A small sound classifier, trained from scratch.
Model: log mel input, activation relu, depths [3, 3, 3], widths [128, 192, 288].
Training: soap at rate 0.0038, batches of 512, held-out accuracy 95%.
Rows from block 3 of a small sound classifier, named by matrix and row number. Rows with one number belong to one channel. Each number is 128 + 32 x the weight over its row's rms, rounded and kept within 0 to 255. All counts start at 0. Numbers have three digits each.
After each channel's rows are labels from the 100 clips, of 14848, where the channel reaches its highest value: "lies over" is the class under the peak. Only what is clearly more common there than usual is listed. The data: tunes sung on syllables by a formant synthesiser. In brackets: how many of the 100.
# convs0: expand pointwise conv (model.blocks.3.convs.0.weight, 512x128x1), inputs 0-127
# convs1: depthwise width-3 conv, stride 2 (model.blocks.3.convs.1.weight, 512x1x3, trained with AdamW), a 3 kernel
# convs2: project pointwise conv (model.blocks.3.convs.2.weight, 192x512x1, transposed), outputs 0-191

convs0.210:103124139135144089101119038170138140098185120151137180125150096189102066127123119088063112056133106150146139123150112184160147176166110112152127184139159127097076064135126175174105163120181127092078103132128109174147166135127150155148152069112101105122083145166144109138136127141128103083097125116129102089056112126128126098064095139118090093118130087159088170077120091143111093078159
convs1.210:076123145
convs2.210:116093131112139150141091114146126090142158153116131167142130107139133153180109065097091061157077103150174121145104174139133088072128159085182132119131087150063154156099141092100078120127089114112189121151102099133142131105153150121100078122100163077154133106046144094123122163103189102075093059097150100057135163105155056170137112141155111120103122140106128130105178103111177189131151169170199161115108139112158139114153087123186161092126137085166076149136161119122080127173133155122140128134117149069152094183137117168156156114088166170141095127077167129178131182133192122157
lies over: /ʃ/ (28)

convs0.8:118125120159078160148112096121069135102146135090061174119148093130134160166078124067115095142098133131083163121105116128165100049140082098153146119159126101142093123121119048119126138139105138131107153108091070106138169112144171144089156128201155142155124211161100124102197123140171155127086134071135099161145178126151149101102112156034105120100130162095113136132090082107148120088080
convs1.8:092141168
convs2.8:155129158114121135149157109146078102131156134140086084161129112124142129157184083151141104087166136138144082171134149177094114089054096095137120058104137136069081145138152087168170170104110111129128113106153126120092124095064113133105176122137090148087149150163153125137130143129163126109118077149115114173117176171099141217134121149179079116154145133124136121101127112096156061155077189105159137113164119060063120107111099153100119134114128118156058186180125124164175123158116117121094080149084122119187184099142125134173182161084102069110171143169081100099182134156116200098
lies over: /t/ (56); /b/ (25)

convs0.292:101160096101139090099145119109080136088078138140099134135147157169188134124070161145111196148153133075123083163119092102110095129116114044091127100171163118165074134137131154119129093065146161097111092125127155082175174117167093123096118229121132160128112157125091169171140125131135078140089104109134120129141132059137136153139083134112071162154126143170148143205116113126151179112069
convs1.292:168166123
convs2.292:106166167110077154128110135148148129166120110117106110173068165118130124145083153158063116094181130135200115126136086170120154085169170165125049040115122115137206172155128128125131087130150135168140072160131155154137158162158111096074152183124125122155127178158088161103143147113163099118127116187136102180142134084148100133110099172197133122132090154161084138104117126114109115148059151115140110110125112175119130084122188133116085124110115089156131110090120153177101166130096137080134182114156099114062113168120083084039117146083112185158144152160144130113112168174136192152
lies over: /t/ (94)

convs0.503:134119094153132172107114129103086200191164160104134098110131136100172149148081156136061125150102126131135224098167177182118131119155134102104096133105132086212106159059132102122114110135116108150156122126113090167120121139185150081170089134090136176097101137130109108103123109043124104124156106075128073228083143120158132134137103106124134121102132087118140146105108162129185140141092
convs1.503:183132125
convs2.503:115123178184170138114144120081099044109124119163158160105135095070136122104129111122137163081180143135080138136129165170126165167106130150124198116136173177141104103161081134091121124117162114126171118156154040095145066107156058148056092146109111137149060087187156147142099069084129106120131097102173134087123195107148094191132179176117106158131110118120141151148184101127135148136157046056176091131155141105066128125110130133117091080101141138119149144123118120145111118134101169109112105157168106168138131136172146043092097111172154159104146169132121126099146132158149101119
lies over: /t/ (41)

convs0.34:106134146137170150086074156127159135157157171122094120120127129144100146106128129227121075171123124112153092085079168119164095191179160106172128175124107206147105101148117089147144174128106125103131179083143210122134140078162100154097163191122135137109173126163071095083086119138185122140116164123105164155119085145160123072130119131115082123170110110088081144121134088102094106147094
convs1.34:074128140
convs2.34:164140153124163167131161129133097142132166142116134142140111142104116148126110131126083116152174134114196146214176116068108113207079148148137121104162085198121129138189083112201168153135050107071160172108194137148136146135220151177139121145161110169162100117121083096120117153162134078135107092123134101145142112175053152152097159122077060102103137136155148113134074160092122116116104087092102098098134135132188091170175138161141079119106138108129185095116148162159130064144132183128074133169144126129116155108185121115093084102146135111131145100149129164102135140185124149154
lies over: /b/ (90)

convs0.409:098110155123151142080151188095097121155133160126094176162158138114106125114093141154125124136120106125108118117096161120096071139087121087113161169139147199196163151148158105149123107118089115178043110134123097109112102078192141135099118169124147171061118176136118143139097137115154062138116191086043193091141134097123125067119157096144098072165119147169160131171184115116133137103146
convs1.409:096161097
convs2.409:145174145150136158130132160162175079086107115129147127111080150130069132067143141122176172125161146137110164158083095129147114121159197113158140102087123056144084146195090080152157100134065141113113127025100137093159150135154164146175146077078163120107159107132142162119168172173159093180079152172070079107130120139109174099106101094166094124177164165110145186137147148164133112106152165161101105124173114147126108133171120060114191083125110126146105131143119100096160111137195143149104109127195158110104134064163127152062132124114137119090082158144181117112147115111122131158
lies over: /b/ (98)

convs0.272:157134167145086089040137097098056125073162146125150120129139085111148151119122099114141154162136154107110085098184118151068169081142088116112078143071169162109175122148113110132125082106109099095090092121047116094144143089114125154123120079157098156098144144106151171144126076145048119110160068081174115130148117170218135066123112116113150112121134106127115094122134183125116111146145
convs1.272:079112149
convs2.272:102081116107119148134116081124060062123122083111099116196132133191133146116133174122203109149074103108141144103062099087096125081127091101120133149140180157175124148140162130124124092186115127095113202092109120121145099099114109076114145137145175118144163070116095141147165108098153183114174106145142126103171081172205095149072117092187153141065109096147121195089137212128092128139124127167091125145165159115131143111085187141070145142115102104174160105125139155085100120128103116152147108159156081105138120125099114122118048111128111184155106140108119116121068066134157092135
lies over: /b/ (96)

convs0.282:100121129049179112055188062147100129121130104090075133089147141094094108133112129100131127126111099193107119042136156082122055153120118168113124153196172131153176137134137124106157100160120157141143110116146093073170144106137075100137112147151150141165164080168143128141141145143140125153147119081137122173130165050105116139116160165081107128063091096144079079081124155133152104160110
convs1.282:074123142
convs2.282:116123157056119128074126081134101190117205161139133076096102183155112154154133107149101138112108149116209084121131118159177125076159064048132144155101162124191118139120182149147140144115180108122131161095113092161107071116178119110183127121105151094160086092075108138079163091141107148093127135082110130108112141096095099155149109104139135131111121150089108185138183041093137108124166100132132147153143139134185184151142161122175087153155138102109074138147113175080053155148130094141165089137129120124130131143126092116130142092146096161118182128087199149113065119155146140181
lies over: /b/ (47)

convs0.290:143188150115120189141192132104105120132099141087140190083130116133147132156170097134120130118128081100146129073071068089139143105160070114101152107165129136112070074144154124150094169123176156150111088132171112113224132139111110191139156176115147130079129089160174105159077129137159148076082119077147111119105131091148132127158140179144097140097126123155141066064155131146162164107181
convs1.290:074120137
convs2.290:148144119072089157107150142152058161150134115121090086112071129137178138167119152122153129209180190102090095117172117059111139092182084115182159102161120061080138120124111109136157140066129117122144125127117099177103092143119132156154139150125086138159169091124083157112189162208127118129155131121107085202181173102118079116176123092104151112163128108160156103120161153142124143224123130117118095095153106181171131126133130097127123100121095071148126147119141137165106120064106102130170135111170107137094086161191214084119068151132154165132117111140097159123132164135166121118
lies over: /ʃ/ (56)

convs0.485:068118131106152093140127162111103082153194087154108076117160155107112116125127099091114169097123097099172099206126105113092104191133105100116177133122158077130071146139120114162136129148127129132170100149131124154140138128096104155156064091081117046124166117070117124153146061125067154126135075154142131148123116132100069118122093105092124232108135163077091118163159162135146183107147
convs1.485:159151168
convs2.485:130128191136120117142185134150089108092131131141101114156112115166150133146105074141081110077116129109173201105157119104143195125146155090149161103160088141161069106125140164134073072157129094098054166100126087104111051138153109147129059132165087133168151102120119153117086142092100178162112184186115077170069092075124140165129082164131152119137160146139151103148133108127076142176098115115125132073117161133121170131122084104251152161146164139174136122101142180169143103148143134146123161148107141093104133148164138169183148160127065199138118138136113102127105157095086121141
lies over: /ʃ/ (26); /t/ (26)

convs0.36:129144121108114091156171179116115061150089151125168090148097143139125191137188103065115187136067114164113126023169148156121116155118107137124124065135132131074116113109101148144074109152116119169130109117086107112071158141117133179159136131167045114116141140171157145180102054158082152071119184161102095137155126145153115107136117130126108116146100113116157149090077133141139146178081
convs1.36:112148177
convs2.36:128131123161190153163058131181128085111108113105072155068092116145170131096137164083112142120138148162174174146129144076149097157181155105100181190090110061166147143118106081177131164096140090110127055134152135164190120182127135092117136093171161110111170098185131163152116134155158132108178121099091109186153108137173143146129092138078111206132101095124114109172122115170165103073112059169127153151109173067128151194105077135134139151141136125127133199121096116138147151106172119138160086132106131155110188135094102115111109152097112127117094178116166182140164139157132112173
lies over: /ʃ/ (89)

convs0.24:170147169121145137095099121148106171128118124123125142131186160066108097123163110115160147179127141126170134156148104152179154128151143135104133091153178081123108091164114125085092114102169130103242138111068182138114147132055079106145151102113161152173120114104123113103145075123142153140140104215115106136057158089128174199142126167144111188091159204137137088110132131119109158137129
convs1.24:134087165
convs2.24:137149118131113100114176139052115145138160156175140152086116122098083088055066159121147050136121146118146107171149119143152124137156118161185097059079100125135188135068083134130089112128143111144135179092131127114152191150117133118160078078150175141155137169107137161115135136103091134062117181132093117069092167119097133067140137121159109104108169093100201112129111168116098085118125134188164100122159156152098098110187151120117129129142122091202128117146146161132125084174127125152107110094188093145047104182119119179139114090177095074153073140106159140163147178104125136121
lies over: /t/ (63); /b/ (35)

convs0.93:152089125164131132095145099130116186185123110115099146134081141102171182137151092106106135158124100165087150111089094120120117077176164168130178116169192104156104150116117057153131125109162083124153054110121120109224125101174134072127167143146118123159102143089111168201132118143103094115132109083101081149082136165124146130165193151116084114087096159165134138124151162140193143082111
convs1.93:177145109
convs2.93:094063152134117095161096120102159143159129116122123119141099062144087165128131113128107115114115100162138123154114082144136122105137129143135100117129090148134113127101101141069103146120179134141129106122056156088121124124137120220101187193127118118084152153175192128127118135131136069113120164158108170100136135163081057161021209142054116146109156137113116126081081115119167185084116092157155148121092152073126090167168084119180125127077131134108104216087132113126156130092059166129121105115170206132144163093073157123083088096137162130146152119134150138143097109120163149117
lies over: /t/ (94)

convs0.40:124193071143130126139120185135113167080167064134104124111169110161098110117094192116115074162099113166047111104108118097167148112102104085124114137147159130123066158088179124119139124098119082115102114136126092137114142110102101116136137071115147093148198146084155097122140118183148159176158152152099161177078136119137216172144128101140093042126163138140128105165134120183144134151177
convs1.40:179149121
convs2.40:108121104090119116176077157121088171078109088080137099134083135143160144090129112107175104174125044160096133146130181108147203142143029118160137183116120150136129110166109103104113118127117113114087189147125172142065191126139125185097172119138129138132160149134151153115128160111105178101158120084131133135105187142147122125147117174105067097095081130116101132148133109098158171086118155080082148160137161136078128109088113108085121034166162150108103114077154128110159104117090119161140121165191106166123171123055102153090143092086113073118078121128074088152147142147102078102
lies over: /ʃ/ (40)

convs0.259:100146117125192171198218142097175185109103178090139086124159118126146078125105158126137115112168125136101161128182170160150171113140151149110162112119185072191097136131114091115169151139089103145125123097135171170166152092171099093153142132085120141128095126139120152106125101140124202123157121079138182109092138124171105160134078138092144111227142100183133147137140085132087119166124
convs1.259:173158116
convs2.259:121122091161132172159142107170061168095113076166143100056076186186134191154162211132132124104126134113133120068207187169127215117142110159161120103119129122135163131159146131093151125158213126170121142171111113115137132155159140103104162113138169108135120123135122091069120117172156036086157143102123136125151116169103173135096127100118141183082160101119126059086140157108209086120090084146153155093079129148105117150088140126169146148176126153088125094179080148122107117088119109139137092113155091104095151098129147167125095153111133142151112174106133143143146082171145121123
lies over: /t/ (37)

convs0.285:203152130095145093079113142088208143111147097098076176172104091157081133109136112148118167131169113127144079104095135057161135162108107170137133112106130096126099102105134126059184176134164131146119070143098086086080112124037126140150148147148085108157200115125143123224137164145150091097141135157140150131143137121124121104150103129143176110119148153110120127129076096124113205108109
convs1.285:182141130
convs2.285:127106134091098106122050092158092156118163120102144154151089158144136108106133101174115167097096091144122171144165097098062162116079137104121097086087124160142176129137177127127153117068129120122114102134135157104136077098158120095162146161133127109168113155169119169092144161117106111163087154135136088165116151142240150137101094165181197073108166148125122136076134084083096088143139127138106144063132160169112155140103151166137109135211086114148145173101113181151085179148170116079131102113129107115106100163145139099104162131121053133147179110067130057125157127099076120055
lies over: /ʃ/ (62)

convs0.16:132160185170013120064193176171155136159111134160156170143108101093157138147105147153084168115088117161140110146092193087156076122126145140091115090141145119065127144099187141113086123138088087193152157135114108134107126148133132088110091111132154099091120116178132146181161118099151169085117152164160116136112118159101119147115110158149099140086146164144156160164112112149172086203156
convs1.16:181132114
convs2.16:141118090078154102115078058119089169121129153120107065108142107120125153152113139118150136139101144089142106141123080097182205076119123116117203115126155146118130153156117155103128116142144162099126125135040154176179126130105105038141100179139114094108151097076158173148141102128121097088151152106083149087130159146078125156159106141166179170162147173158125114042129131133180111124146197162195128052097178190143165142147117155132158086104089120059141101123125115114105145178194124183099130110123138124176096101079144122154141152096164150120133136108119095104163104128181156117
lies over: /ʃ/ (63)